config = dict(
    dataset='synthetic speech, music and everyday sounds put through simulated rooms and audio effects',
    n_mels=64,
    hop_length=160,
    hidden_act='gelu',
    learning_rate=0.0021,
    beta1=0.85,
    eps=1e-08,
    max_steps=26600,
    lr_schedule='wsd',
)
Rows from block 5 of a small spectrogram enhancement model, named by matrix and row number. Rows with one number belong to one channel. Each number is 128 + 32 x the weight over its row's rms, rounded and kept within 0 to 255. All counts start at 0. Numbers have three digits each.
After each channel's rows are labels from the 100 clips, of 14976, where the channel reaches its highest value: "strongest on" is what is common among them. Only what is clearly more common there than usual is listed. The data: synthetic speech, music and everyday sounds put through simulated rooms and audio effects. In brackets: how many of the 100.
# convs0: first 3x3 conv (model.mid.1.convs.0.weight, 192x192x3x3, each kernel summed), inputs 0-191
# convs1: second 3x3 conv (model.mid.1.convs.1.weight, 192x192x3x3, transposed, each kernel summed), outputs 0-191

convs0.162:108138177091166153145174051173135127153159141122105141127184119183135101161172113112136172109145156102135135142066146098113149097187137150146122086169127147137099157133206107062157139173152183111069066086131141097116144124143123129115157108097113114149172132131152110137133101127123095098198088204166177099134197148095137101078122089143096066130091146167075180102132142112145137058151113145101110140141134145086076148160131150091120141182104107144102135134166105146135056124109139084183129159105152130093120099153124162092127169134189192093090113131124091146179199129161098118
convs1.162:137125162192117168140074165128156066121097165233112132100104108049158153097106127100122101135146112134066086108127119116168078127086163171071173129100126109150095156141137151161104086128132062108181134089148172135120107140126118103099106117053127128070101116110113145131077145108152108171077163119084097074158102115109098131141120135079107130149149107080114108106115112142125074111126124156165068133104158150149171118135082139142111146107104132070104166147018098133192148112119131120147127101133085136146151149194115087117138177149134083131112142163043098143135076114120113183
strongest on: far (72); long reverberation (69); drums (59); reverberation time: 1.2 to 2.4 s (41)

convs0.32:153126118135118113121064173100135138139125156127114137104105137095120093134130134053121103144142145123113107147180227082162089111114188155128135103087107103109120083161124117093052090112097050180143089155149123139127086136045174146094096112097080109094110127121084123118055143156175105124136118105131096115155095135153121146129143102096099114204104093108093087148113102124103109153145126158185116117097151124148091118118129102179159113105171112115115105205115138222141126132143048119213115058114107117062090118135146126129140090148086127149172132111143147123127101111097124045
convs1.32:152131190090108120093140113130093119097147117053163122162113145131121148138135147166131114148096149132138186106145109136117137143168112103137126071130108177148168112135150114151181151098149175120113161190151147144149150186206084140118113145104152151165136097122149099144183097116062122047158156136135146145097137098049128122109166114146142131076145146119127148048198067101155133073114156121195170109185153152048091116131147191057087142145125110131107130100188162085109073096102139139079120180088150129111140166160128181123092164158139161135113118143075161159099140115180120119
strongest on: everyday sound (93)

convs0.189:101092169118121144129136138112122077113210144050116136062112131153109136092083131130129099108070126123144111068112097151078129134120129129113127149104118093081097107116122130142125113095111137148134075080130130109098156139158097091123131147109145073145115128143127094162164150145075111056118100158150110111104133113102118105082118172141185067057058113131098124095163111103093170055103058096062115090091089165064105140172131112085116087176082114191071114142190143092097123103152159110121099114100112042097137163098139099142086112112165144126078155119167101164113164089161131096
convs1.189:126176147127135112132084127124128160116090149130116132104044089137099072070153118108168120151126147139119080130152132150165166090075153139178138154116157127169146157111185097143113114130126100070105115153134100108147080140055177072099100107126079103128133111110102135142130084169144167154092114083074104115160122153140102089092132097140066129166130151102092085142163182161116139172092078076126180164100131137123166106070114100176140111072125135075182081194070150141117123139148107134137106149178103135162111110023145139135147106060149089135132126077159126115119132105060107198
strongest on: band (50); wah (30)

convs0.179:138112146133145106123149104119138106066159110070109157092157137162100119064056109127078109097140138134147149097136073136101104065147098112133078107150133092183152131134123116182143133121089139096122129127126123114094123112144121106153078108072119138175069131108113122146133168155040121093127092150170095109116148104103087164112131086117109082062144090200077118070113087087127115106133123071076165135117142150068102078174121122090079108114115114157096112074201121081127123104098139131078126134102152126068109110118114205134069153168196168092138056138169088132146129113171098112
convs1.179:052244136136130121147107161143128142196139122169114093158129093092159104121154099105128128102157093170132091095106136106127175072100150120078142128106098127115163119107147111090063085120114131175158151105145113166102084164138115117091136070099125144066144065124142080080066123144209114195133117093128125109149162177119119115159080109076091136136135123104152150180105144185086129138212156132147114136097124112135075158147105166162164154115080101099146122161098140098156136119132104147143141113125141095145085089120140063060137164138137096101090138108171084140124059158066126111
strongest on: long reverberation (89); drums (86); far (81); reverberation time: 1.2 to 2.4 s (51)

convs0.163:162114139108160122132167147189149094140137138114129110154156113111049131090133186172097121139117165113130176076161172151143179092123129141122199145130135200119140071163112069143163111179115113119067095128163135105079098110156141079101162093094144195125075126129151087179095137107098124057131120086104142070090147131114208144071121159154143160099145093150083121128165103121123114139147121120145118129128164145046091107117163136061108127154129203173098148085142100089127139158119200169100140129091147120085134174107161156081121134135130177109053176159124100114124129126153093115
convs1.163:117048151099122088083104126097122115139084149117116115123125124112077106148131141138071116066120177147134125128158164078122214132104144122107067100107172159107054200074096104104128094181103094109164117139157120059128089124151172116124101152109162140112120076132119132116106124118128144122136148136127100068127088114119083092161097079105077097097091135148118111087129098126111084192084105114158154177076104107156157135047158033079122106151145112104190077137100088200128074127159096102148098085106132098149118131159116089140103127178075128141160127139156139125117117092160107168
strongest on: bit reduction (72); number of effects: 3 or more (35)

convs0.144:092187034128061110093088111113130117147095127140098087077122121082105111149086081089148175138104113132095104165159187137110109142163139096104065131125145146141069126132060181106100081131133099124150137136131093165111094126116161147121112101101173096116152091137144108095131115159097109176148108141138069110216068103104065130190107147070090074166159128129143130133069156152098121151153137147173146120157155142131122160105100091102173132135098115138143161134081153118113142186149051128211112126148153109162102116131118079124144111074167094160122076079119092110116142159084125068
convs1.144:136083072160066156100142094126129091084130120044136159113137153136118124175134142144096105153128054096155123154147114137178144109150098127096146162119132091101143104137114103161128138112160142121108120161145142112050097121155111030139073178174107150182075122153107144207151087096149152119100140144153064113063124135092096175125116135104162123090124077160090118108082080142141093136095112097072136090141108184126178083151148150123055164151134090137179130130195132091130119108135151156171123224121156107080116140165184164104122117116148166124114102099114147064110138098155124146
strongest on: everyday sound (96)

convs0.106:185085116163153148121089093078124111139138144129206162109178152084199191129087219140130073071108065119107125131162091124174080178098133104092172108102135115170196140155144112153116175097107105086195143080152148154101119132158131122098125141107189095146084081136092130176145157112160102144162194146136128133117164115141114172107104108157144139106198138131169097117184094122109126114096133136149132112144164176145182118160126120128095134103085113177071137085144123078105160123101139122121177129104131080152116175164119118134088113136080110192118153151120169060132144156160146095
convs1.106:109121168095106166157164123126152126127093085131102120208143124100142126197167101151144131082135088161117089178113139110107104154169080124163108124169120141088151068138125164129168167105134130175117081149116118105124135134155189154107121105143136178079133128145140129086173126164082208143201118125130086156109152157112168166080117149050143143139126168158136116131037142138128100099162233061149129101096124168093107039120044099106123127173147105103160146100085161079061094160080137153099136106152125146143134116123127072138145131114155154133139143154131105143123168146139083139
strongest on: speech (57); bit reduction (45)

convs0.114:149133172112131089088128111102175077117151130064166109111174149154201132068135144146099088132106115106187136138074146128111158188098089077132094135115134137160124138134130123118176185149102096138140089107172132072054108131084111132121131135085141163165134139145123089146132094114092094081107101141153128087073173123080120161119092096097103039089173108175073087097149075057090125090116122127123110124144100176110136105153127146091078173164101172156083097097149116097076139110049170124100152110106091066086130134161130140107100116112164170158093185128121157073146155123121118103
convs1.114:136143163111098101171063152135146093191122117115066147138085117154096108101150113128142144124199173186126070132150111093067119134107107132161154147082096136100137186080193143142106097087066104087124083122183099127159093146100111135118115142070103085130146132127131099096091136138122152168116092084076184135191081084142163115134138095098086126140128109102175131121129121123143152171203234152186092190128122183140125102129094123089116102119148131152191112173081103172157177164137134162160130128075104148157108110110131159127140105134102121057171164125163147091110099115130143117
strongest on: bit reduction (40)

convs0.91:122110167147108112136181119151136110100147087102097129124170130170073087110107103133114101106208158080108103116094093118129107127115094104161119105112194099121111114088150169088180142164105171095053071127129144021140114124133118128188141113075089135143111152135098123137028140119080096127149118122148119146135148119110124162137102135118092095161104125136038053078110090118085126104085119096115127111015166126122078080157164121118106130167160118110102077171154096137109074130142123145111091075123118149117134118097114159123151144082122146079109049139135087131177108118146106125
convs1.91:138214121147125113128119122078088116169099119138092105137106109099148092126184094116130124084157180134051109088190105162133079142144169105091151130087090144116160146126140082155061127087128079128170142121135122173126141164110152178081158185069083120121136124099152152090121121071121110108122070136118166095115130151129155093093136124129165208111113108103214108098098137154119107124128076202146147141133147162123140176130146142119157149105119080147130115132040072138158161111155159150108113082154146095137171120105144092094086087161112055132135137146070172119073110077107085176
strongest on: drums (100)

convs0.159:051152074114106119116102156059117149182093119161088105121158124112140080167114092121215160102097155115150116109092088110109149113109135149113108136173133160134079157130128136089085120123095121091146156162117166198120145160114187134108095143134141060161120106126117133128138102118174142135119125171142115125219135136145130110167112227051122094141154114129177149164082176148109090129205163150078123120157126128128137128109100128133229109113114105105136143161070078153106093209137101110140128067128123110162141067126098108135173095120165086156148078111133110081093111149116134110
convs1.159:180107158147091131159105061160168133073201097140171140138101185118145149100118153159046109179180153159125101166105120112134049110129138210165117104102193115113147148147102142132129131167155162057138105140138102073134142141123128120108123147099148158148119148135126174151105140121099094161145167139110132139024129112106085131118148097151167109133114148127097135123190096079161073094044116116072133109121183061103130149159133122154074170160158110105091129103148155142135100082116125143159152172092141128110104142168113162164085153133061122086108083170116141125140106123132193088
strongest on: speech (91)

convs0.191:153164157103114127119122159118120112084169133112151131087180191193149163102094164170122145132114125152149218151141107110154143143171145132165100123162165127184116159156134110182154126164109102132097146123126140128111156141048086103116155097063123161124099121102142142109165152121078146114152135167184120024087114103082075132073132074111142135051170103168142157127101082091118165119054088112077151127135131148060098080107150109086095147137113139167093108075172149111127111125132106121092138095055097075108142141114111203105127112180154113118156080128173168123141098145136123122
convs1.191:078088115172122161161132128159113114102108101179099100102109123144158132098139083112129094080107203172099053116101094123120101111112151115078094163121111127120094125122125128114144086101151064162154109143131106160160109158153111060105128156117121094053146119136082107055144094112141114197169123118058108135180065186185107116142146149106098075218093110125160145123100112158130132156165091172116118103153175121173160116116146061144136107114079105092130156201114150081167132163103158107147084065166153124118105120178105084151132098081108123138178140085153128125183097136134120158
strongest on: reverberation time: 1.2 to 2.4 s (41)

convs0.150:165135130121134122098106141115146154125138118119127141132126113094157180112076206090090115069077050185143147093136083082161049213123083137119098118108116145106090108185143081091155203101116073046177108122150152151065202143111105117126147150110184115134083122103093130157150168137120129142111091162100110085107115135151135183129122138096114108109142147156134164167141126123117120057113135143110071105177163154105121131159113119123084149077144161146073127055132142082080170106163138168124150123139106099120123100126118146140089105126188134148120131120132181068101161087197130119
convs1.150:127129121091130178185192105130192154137150100154053115180137112130158164132128153165161130119089143147122125091134150148124113144151123122139128132172087184114103119127116151185081091115106141105191102169142134122132179183170128088127139121203189115116163141169117130085143101141105170145157141134106101194185151185166111098100146152105118110115044156100139128140120105156155124110174218127117100088078119168129144131130059082102097061168128138111159128108082210145084144139094123154096169121195200119101089085147120147156136106084153146099140072101113105116097164105103128138
strongest on: bit reduction (66)

convs0.180:164139090120196114117085177119104135168101110105134146121121131117126154139148167104106123122014154119114149136149098088156129098153105115132171117092065142082138141187129065147113115148107137143108123175083161205102146105105148067158124138086111085168128111151099100159130131113140131094123141157117049086098113094166163108132134172162182152146158101115183208095169124113063140084146170127094103120165130149054103140114125150145127159127170164147057122099105132115158163133141124099097103127115141127101139138091148140132114113101087133131118255067145088169079176115156141088
convs1.180:119108158092114101068109095091146151094188124083126123112184118135111117201124125110127151103087144131121127155130139066104103121107119118095087127117124121123073108118111116082170109121130121172102101159132063012156108141092102061109104138129116150087133122146110120121101062140096119092136115033148131096164141105058061104177064047091126106146114147108083132127153127105114045144076149067129106084087108106181155160139139156147083081192159164127172121138165123131067084154169087137116171112132128133105102156126134136120111096165157179134122086117158140105128130096133105142
strongest on: dry (56); speech (55)

convs0.39:161125109171216164109143141121135083161145142135143163064154149119107125097073145128083165087048128170135200176138119143169179147142129134110156164186142128149102155184124107152129145150119115111120084124109131172124190169150171128142165122110103163161128115099140160120119159115152134072150139191172173143077125110150108157070090128122072126086143141175138103122151113129099130058151111158088136122136142199090145121128114162107084134152150112186013141077162136130156048144187107121130111098112080134143106177149169106133099115168128151173126141098155184083148163109119134144
convs1.39:127123088128085134181171103115098170057108133152091068119150111080170124157102127152101152120129145125092063190076185097117105089085160129127085180162176118132111161158076176072102135191116144209173079141121091111133124134132147110114101080127143168091157118127105167142089102121144112143107167154113113170161129074072116127178143089103096132144104114123125110094120122111133101151079206117152120056054171122128113101123086097148080113095135131127140141130068192126072096116157083094156095148074143172125133100125098092137166091114133123144187092117117118091107105151087136077
strongest on: speech (71); bit reduction (42)

convs0.186:130104167123130119150134137125135097106137110093166081147131141134118128071089134138118092115111144127178161125129122141142207089152089125134114106106129114171146121154140059189143122185116079087124077089124114119114122157103120095193114100074095110115132094151165125130138152119083146046042181181136112042053121077138115142123106091139139126060127136104156162117129117068161174131135100151113170161141076204059080115116160131113118144143088172178097120091153095066128106111114155121100089103131125085076145149137123124080053084129130104113121222121169145136155127146141130120
convs1.186:124114090103132122152122123124123104119126080179085054094141111119134107142158163123167136088100150144155129168109200098073149106174153110068117170104168092070150134100145154073111098100106104127151095084185118037144057136159176088138128143113082114072144149130117102151091126158136139156119109124147076092160095151115172112182109133169071130195108141119137139135102123124099082215148182096161150125108048108200136100131163121136096113111079136153130145187089177153125108120134105149110114116154140114171120099108138110158155117119106128195199147118170126098211111118121159121
strongest on: bit reduction (62); number of effects: 3 or more (36); echo (32); distortion (31)

convs0.62:142161194132162100067128140172103107069143060099117122064168188168104156091101136138089138113113107120148181149140099105132131135166124092166051119181118164192124126161131142113099131128150133139065090121105162072150156167127117104155101130074117140150119125098180128130117119080094124114131180174178090055088154162120109132130157085144083090087128160196099101080142128103174153130074126164088171136131120183102108128167168155086115095113175154150069119123148106100108112096134123090152076084107092091086167176142150152150124130143192140132121104109182169120198144149133158140
convs1.62:128107086113089107142158109131165127090126135221103103079085126146125123085147094111128157123171088111099104097157119113117156090115155115098167105109130069105086116077105156152083102134137095143110135132134163146170051113135164092143097096103115105085151147116139165107116087122143107133129139131031102079123134137075125075131140098078105103141101060152179184113114120142110082178126102182097090166099101126156140150114126131106092069181102122117167125154066141181183111122151172089174062113129119138220120099099169106098135134083131072180194179101127104132147083103130140164
strongest on: long reverberation (67); reverberation time: 1.2 to 2.4 s (43); distortion (31)

convs0.45:112149184093117141120158088176170088080127122079087152100173158173130151072086132154134083074125091162159138132156107110117125082145092092155035137174146133112065117132141120147148164116150141125092123107120143090136127138105096144126117158085098125186090153147117114124119138107083151094115138171144136050115163149093134116127104069109116036093125107196108105096085115077182132121102113125079130113080123190076083084127193130059059132134149087129090113119201139101111140123155127114083089113101089105153102104097165125120095101148153178117086112132172133082168106151159085127
convs1.45:108115109156115123148126165142124138137061167143060123115082095077132085131138086055149148112110139133119069117084152095072119146074150146139175157111049143125120112112134157115057101122124037170115135138136089151142121115106156155136097175118142097101115124119125142056108090108177138178127106078108101107179062158158168106095099144104080117125144128072162106173081149154176088177170106147179136149104133102174172116077094138145176114075088100123175174151062119142141107135122064141157113119180124097149121055113123135114137134096152087131190140114121087126122134150067111117
strongest on: long reverberation (86); far (83); drums (80); reverberation time: 1.2 to 2.4 s (58)

convs0.10:100104146109124132115123146094152090083196141068116116118152138117114119086095135147082057095108119162150132120147100124101102162122085142154098135152114123100051131154126101177092195163154133122136148075159152140081167107057109116171161131102084108152085120128129121095124174121112139097140140162081110080094163107116102154175118097055128032124161172158111093130099083091140128087098096128105104166149124193107123102166116154097095097133116148150099117096203116075125108133098157097090144034109107066091112141093165204121119130162124124120123119168128086079121184160159080104
convs1.10:084134112141149121180119144106132103133139057100125141156155109136141153124113076112144146135159116093100077144106118129114124114109124130098127123105068112131128101160109106145037111126125124145164165159147138127096108173127149137140086145096141089050112136119127101067123114147107133141153083115113081155111150083171160103177165130056151099132048132118122190191160142101127134144123194199101109126058081116121089114108125094141140136185075106089154153175091134154171183163102123135113089094158124094126129077112109117119131140054110084132211172046137160129052103158078082093
strongest on: band (61); telephone band (41); distortion (36)

convs0.41:115104184094128100102156173092155073092118052034161103077149147177150147105054064130127099121141136118131151158130137131101139113124096090176108133117164118153087098166149090156150113115130156133105106138156144086134116119165113148079121118065114070105094127107110125149160110123071127094156095167141128105139175128103113102134112144121165098100056091153075091123067116107132141090133125095074154122132078161086082130127139122079101141168186146182098140106210101094120083114106133122104061070110113118097088118135097144111105148120206196116057152109183087127115149112147148113
convs1.41:102130153151145182091111190119144167165101123124112097100077083088093072134164071075105139101165115128140106127082154089101135113129190137095163178077102144142105127088176142072080132123110075137090173128179118169081100110098183094146101150102139103078160102116101162117091157132165129129134146085191126125166083123164122178085126092142117154149146122116150131159109148143102099184153075164160120144123154134178244141104139105153128159112053125103164139176091086186154151126138125102167121141156105053144144151111099089101126093154148087184162128102143101121144072133096139147
strongest on: drums (88); far (85); long reverberation (84); reverberation time: 1.2 to 2.4 s (50)

convs0.135:198113075145141108135122091130129131106157160137206138118127181145132154102131194148104081125160103106091103115160126100206141128096128144092137104115162129166182102139126079144160123140126149092122114093149146110142092118160130129157100117140123148144093132118116108178138158120152136098120195175154124184048127116102130217083146130158101148097170152183128100119169096143165075143099091133144128131135114139118140127075113111121065202110162170140126137034145148115099143098122140196049169169116135173136174220147152163128081142122131116144055169124100184119142166159162113138
convs1.135:087195097154111100092098127106137126178079130168094112167162159153149064154160056060115138125086124182151137116115133087073145168133170139159095179115096138124111171124108129081076130101140090159129084160120156120141118123060167152125119164074152076064155143155150151063133115127118148130141126106075106133190126152089172110133092167137122110128070114170213086126153169141125150122195119163119172151159120165171187127144163127131154086152120172124126151157130137147104105180138122080113089114206119075150174121097142111115193080077174134137146113127152122125100121117123080161
strongest on: everyday sound (68); bit reduction (39)

convs0.38:139135205084108130137156107163132130125129137087150123118179148159157137089072066161112133098146128133157207112131104108076127107121100124200109112150196137157108133113148104123199136129125177148060091113119098069099110108136131123117163106039034111098088168128154122099122133131094162084120123162121107086116191149130076164118137103159111059128144108208049133114116102111122170133113114078098071121110133175121117132113162111103122112158168119131111092124189127069103127087130121134076092134118087090170156118148175189119136161150116165115095119108173108127136167080133177156
convs1.38:138097125091128120144074126090141138153066112195112117124087141094086108111140118097144122125086139146119117082146122149142167082110134086062168158122126086121140138107144131141074125087115045096150107145111132128160147146092141134161136153060130098047053071134110077118132133119163151154129132095118127117131081106212155123148125088124129134172106060078137155130102197160103162166115196159141135177071142075159187135139132074154151105116084098146135134227092138148119129131104110106131123094134175087153087148141095108124174121085153061178131138149084126131158093106151088185
strongest on: drums (88); far (86); long reverberation (85); reverberation time: 1.2 to 2.4 s (53)

convs0.15:089174084108100128129089106110046148173072132141056099159119130116122057143114105119205165109085141112141106111085073144089121165149145163087111144158119103122082129091115139105090083115120104120153144161117102182085149137131180106146109148129102067153149121145136101094144118100194126134097116140111099122173102137132100078157126205094145114146145132095195157143086165157102094139208172161114093173157136140123130104097107109161229119108150082077141135165100106163129079242151103093110108085150100103156112087113132130149160118130134103176119141124123119101080130147114149089
convs1.15:151095136123140162132176084168139137078129163089162144153121131144076149111085189146130095141153152138102138110141134101125058115138105135170088097058128093136150148163148146161134121156134131075155111114142122066106103120153121116122135154159103113171094057118123137193122147116132109176114160113107123145061137114111073128082123064135132110116137092151106126073106118034098102130048062108080098090122118113085116115183161170128029101098150082148102104098200141116124157095105118120197132148077164130078103201123092156159096160140066139092133141097136142130139094105094162106
strongest on: dry (56); speech (56)

convs0.115:078119151108077111107172114156161102143109098065076083134119096151141136052084039129113072114108124130117169113108102190094141098095111135148144146126122130098098113083148096152144096181071189153098104167094139104089141118097093110087155170073120100111119142139138113152146076127079045098125106183153120068084172125140120130103144081131177122065092129109107141149144119105107109097124109091067163147127130178117056106129103132046106139120099134134073105141200115103129126132093119108104083115103113129107124113105149121120079142123136157084105165104144056145132151032137130153
convs1.115:158105114133099130130117174083177059118148123177093144099071077081112083142143122114115112085160154140068157103125131136090076097150133130113143142083066096099101146112172117115105139077142121066129106102159182117084081107130158146121095143078063097112164141078116149141134128151124119220125053113146153086150128135161125135166130144125091135174122147121161144149082201155088073173115098130133145155124122078175158128091057138145109083139098112150180114141102065138131189151115126116072131126150110091177142105146141119101207115118139137206088173096115127115154083109101128182
strongest on: drums (85); far (80); long reverberation (70)

convs0.132:110109178114182109164200122197197096100128137095179105116197157171145151085105121151104138104117136125130185149142086122139096159127154094172148097135144156133106107104154127159159110133101149135119118100124116102128157140080159103116128151009076079161148128152151146144116102134071184119090142155116119081116216121091158161143111088144143098095110174185092134153095099110143174092070108074066137100108179130081112081152155134094118122131130126137115075084188122166149130078146129126105122130101113110089133135096090119148098116148162139161100053101146140107190189129183138147
convs1.132:140134172145119095169112115118166158127144105222120114148035106099146138151143141114110130062142152092079056093144138127171155101132143148083141173136149138068115114149148103137068058133156043133155139104148198161137089142115120184120104112088117116082159128123138183101127117166153181168156117075059143124130107124166144131114099153087126112152072079114124138157098140153117140113177124185144132147135113121172198129115113154098183122151122146106177147165087098094172191163108125171130156069129138110152139119133100089086164148055100079120119135106090103151156109118092083174
strongest on: long reverberation (79); far (70); drums (55); reverberation time: 1.2 to 2.4 s (53)

convs0.31:141098181107140125155158121183123108098146138101133158126166136178143133125108074178087123099174150126115143100101071145096086157116119127177078106157168149137107100135143131129110151192088145109053070075107088064122147079103159133102140129119097077119136111141091111178068157109079121138113064112193119127104107125067103178075151107157134086142118162157035103101145094087167093130061152086097147134110127089124106086144113165091070082115163121129116083122141141115126091092054142123131076127102133168109099186118152154103138120129135151139094096136158092146210184120155136102
convs1.31:141154149163152082108089184102111063148097118206079085116078096076165116110180122119137120127176127116072145102199098110096104143151156137119194119106099139084164083164140121094101094095109113107172115090186130205126083174116174165157069162111141111143083089092111111092074132080111125110110158097143186100146115096124113130118130179150120139122125114118158103107126124154109131122188123176215091118122117140125163124132123168109171123082074115098134126094106110197173127123098119145138139126119145111175137122111144064099106119095092068142112158102026132091118079090109140130
strongest on: drums (97); long reverberation (71); far (66)

convs0.136:145111172104093130150148091139131074101116112081145112093164148136086147043083040166061119096131113144174138137124103139114123143134077137143128138102139111145121111174130114103115106124084111121095110168116110077081144160131087133148150138073140121129106113111113121126154101098053108073139082189122116093087143141084129109136135117124144030132111137150079112117138084051204122089108078083073152150154096119091085105149116110072117104136143125121093116096202112060079132107077127150137074121104115102086156077108137112084126117122171147147096101102159069151086141184184161118
convs1.136:142154129167183149212096183091147134182088140182101096115073137118164086113115099077170148093115108128134119091144168099142139128106149156154132145165067124127120097105138093155049131119122072132118130150162141209126163135104090097130083120129137111101130098068166146108104136134146177185120121095131119133106109138154104103128117156070103095163094111123143103109047195122153111139171128137147155177114127134165155148121133105171203144087098181102184124160083197180131122182158149147113117161125115111186145094052130072094141127076097088142140201106117105150129095167116147125
strongest on: drums (87); far (87); long reverberation (85); reverberation time: 1.2 to 2.4 s (55)

convs0.18:156100122167121120131099133105144124128134136060126134159123170128135123096074189096094075090111064098162134142152089123140105134150072124157090116108162090156100142167100093161123169146119103071081062116155181158076177100102098135134125128096093090133085153175137117114175152087095112091113114168150115104090129143085115155114134080088130077079190163156127154079137041085129144115087109117107110137128135182116116117140126105085079202088148190152088126068214121095088131118116145167115167090105119136076130130156134164161087119131146118131111105126180116055126157163202137127
convs1.18:049142136147109140156095141119138124124124142110056128122118071060129104123194062115140143122137141127124134171107165132074143130141154143181148141134076164108105099115107140078083123119200123098121137127193115119090138128101167111167089212107139044107170116136104125041155100138132145140136126087095152122162144110139159060098150163131101117133043063134167106165085148134165098101158131115179145133098107090165126134137115106109158102139116150038212117159084115123114133208169133117114102113095141089125101089126122097132104079105137133119213124091115138130159126094107158116
strongest on: everyday sound (70); bit reduction (33)

convs0.174:142084098132176106144076149127106078149131141086173091124105180135125158170168125137115121121053145120111144105172105100162135100167103085108183100071112107143143117128152086143089138130094086123125112097081150157086135152060150105189137107087128134142094054135075156201163162111136130076069127131105145119066090118136143132096128134149148117052211074111160156087144140120099166153138126144086103129119089137100134165146094093129115112085110120143078192105105119123138149132112140117118130162090153130137151087138113095164139118112112188148116242090141088129046099161098118071
convs1.174:103135110081089087099099095161138169098176114069112120102131113167153136145097160110161148092122145119157097156084140069096127087124076134102081162168133162107113097159133145115159192135098073128063089143078083084165093116141113120128104071163093160057184117163078100106131160136159126084136062147108179106141085099087112087124151040139108114180158137167083128116071186095148082157067124091113136112126119061144161154109125118134153092160068154118166087139169145128097131147124100121141175077103124157128124115129103087150074104153102186117094081146179135143119143118114137095
strongest on: dry (52); speech (51)

convs0.184:125129139110100111098101118158070123126134155113159141112082203181128120116122092138062134087168125144148105119182114056119109125135129170139145088124184142138119147063109148140121130160146074102077111134098132069106115146139132170146122154168174100066146135152069131168124162153078102181093082101118116183107052146081069084143138123137123087180137216136078086139129114103112147210067138068146151121112134081118062074132124125118100112168146103097158126118126108084112146116099166140094098119114134144084130114123116155164124180122130141084151059152194106065136117145117123176
convs1.184:126179155149137101129121168099084080227089134106088128124120119139126101114162095143152134115051108124128180097165151109168175091106129114116164159152078156108127082173161115150116149108165147095139158108109148255152154092120143138120119103141163057156107139136176139123162153114142176131143109159137157121142135148150162121124153187075140117054146094109121156132078165121122175096183080076154117154142140207091125165146110145126193150098082163173140105163147067118121165149127115111089076162126079123134156082185148085123129093155105121130129199112165143115093129165127108116
strongest on: everyday sound (92); number of effects: 0 (54)

convs0.46:196123119138156120142113074146131151118173155095217161083104163116149118149082160102107103112090090106088142120151149081103059157148109143130161078149135129159077089125077102155082154166089096102125108069100150124142186117131064095155121086136084121109089130089126134228110184098149115175112103110124139121103105146136022157085158071160143115168175133143102113153182114098121139175109066129135117071100143157146145080122105165130073149121136155084122120097133101119118097128146098111156150132079098144115133185121123166129088134147078095121123136095105180085168076113116177127
convs1.46:029157154108162060157102179140156081164102135100108150143146137108157099096136095152138176134116175149166140165123137123147209167111116090116084133163141133170113128119150175121181123136139120121142123169141134185147150155142122118117109110170155139152113109209178111118149096129089105097205133130121109119112155156160151082154157059105118136096137126139132138177086147158112074111156162096159167150140109164059116087130139148122147089134131202150120136161122197093090058191151183133099086119137120161103129123075124141201148157118160113075159120135109193094084125174155066118
strongest on: everyday sound (81)

convs0.48:144149204117109159081168062085144080166172111089134104074119152171145103124095104131149149087131113133133123115111092097117155121195116136159130097116127095106124099145144172125140124163159143175112124136106117145112121120070077150138139116047082110146053127086091126126143097148059128059108137167114090036145231125091106138088131135144124035115092110152124142105164125125116150088107114103079148096123126201108130111158124125057085125143137099187069153131170134102116120150124105157108098151135115081110078157138127087135127107135139152110095132142209083169168135130124076122
convs1.48:164093102135131175148092131111110094129130116168115089128104143094152144109181055057115104144160166106120036122080166090166098129114141142135157138102084099108100136098113119103085131083089076102139156127166126110164090062089160098119096157146144122111110103102141151086126145107194137155154120114113109110184113113104147134113114140077063100148080150126150121100123099169137113203133082117110124152098110104185163116123124119149075114091087075131226171119057134132111142116108090156180104069150137060153116111108123122106168103033119100148190128132111135111140076096070122128
strongest on: far (79); long reverberation (78); drums (64); reverberation time: 1.2 to 2.4 s (46)

convs0.140:203130171115178121153116149134130120121174147124143107113191208120135150104058169098094120104096127109159183149131104127136138161109109128167078139182156099169104097154157121120143134184155096099086058062111195131131177148097105123116175107080093127139083134120141150160122154097136170078121154152137126099097155137154100142077112101174113143091146114165167135081095111075124158129052118139089131119134156217116120095170181133109033127126150142180082139096166148120120113104136105153113135120078098105105125153106135136169079129084177169116084114136166160080153156119170186133
convs1.140:090109089089142104117153140130131074102133111182126057127076158102120108107098111120126125126109092114098059111113118109111169095158120137121096173116123094130136152199124144128108096180142086147134103138105081153117079161140143108152109101110148160077091073100164149135103126098125105155110130130126075110154078153131136056118116144109100085140107078094135179150106145183150072140185121149100126092085153100178097133130161146157141082156140071100172071158025149125147093122134069086130081031120090099133119116138116110136181106121111075150189124082081083133106081182079136162
strongest on: long reverberation (68); far (67); drums (54); reverberation time: 1.2 to 2.4 s (53)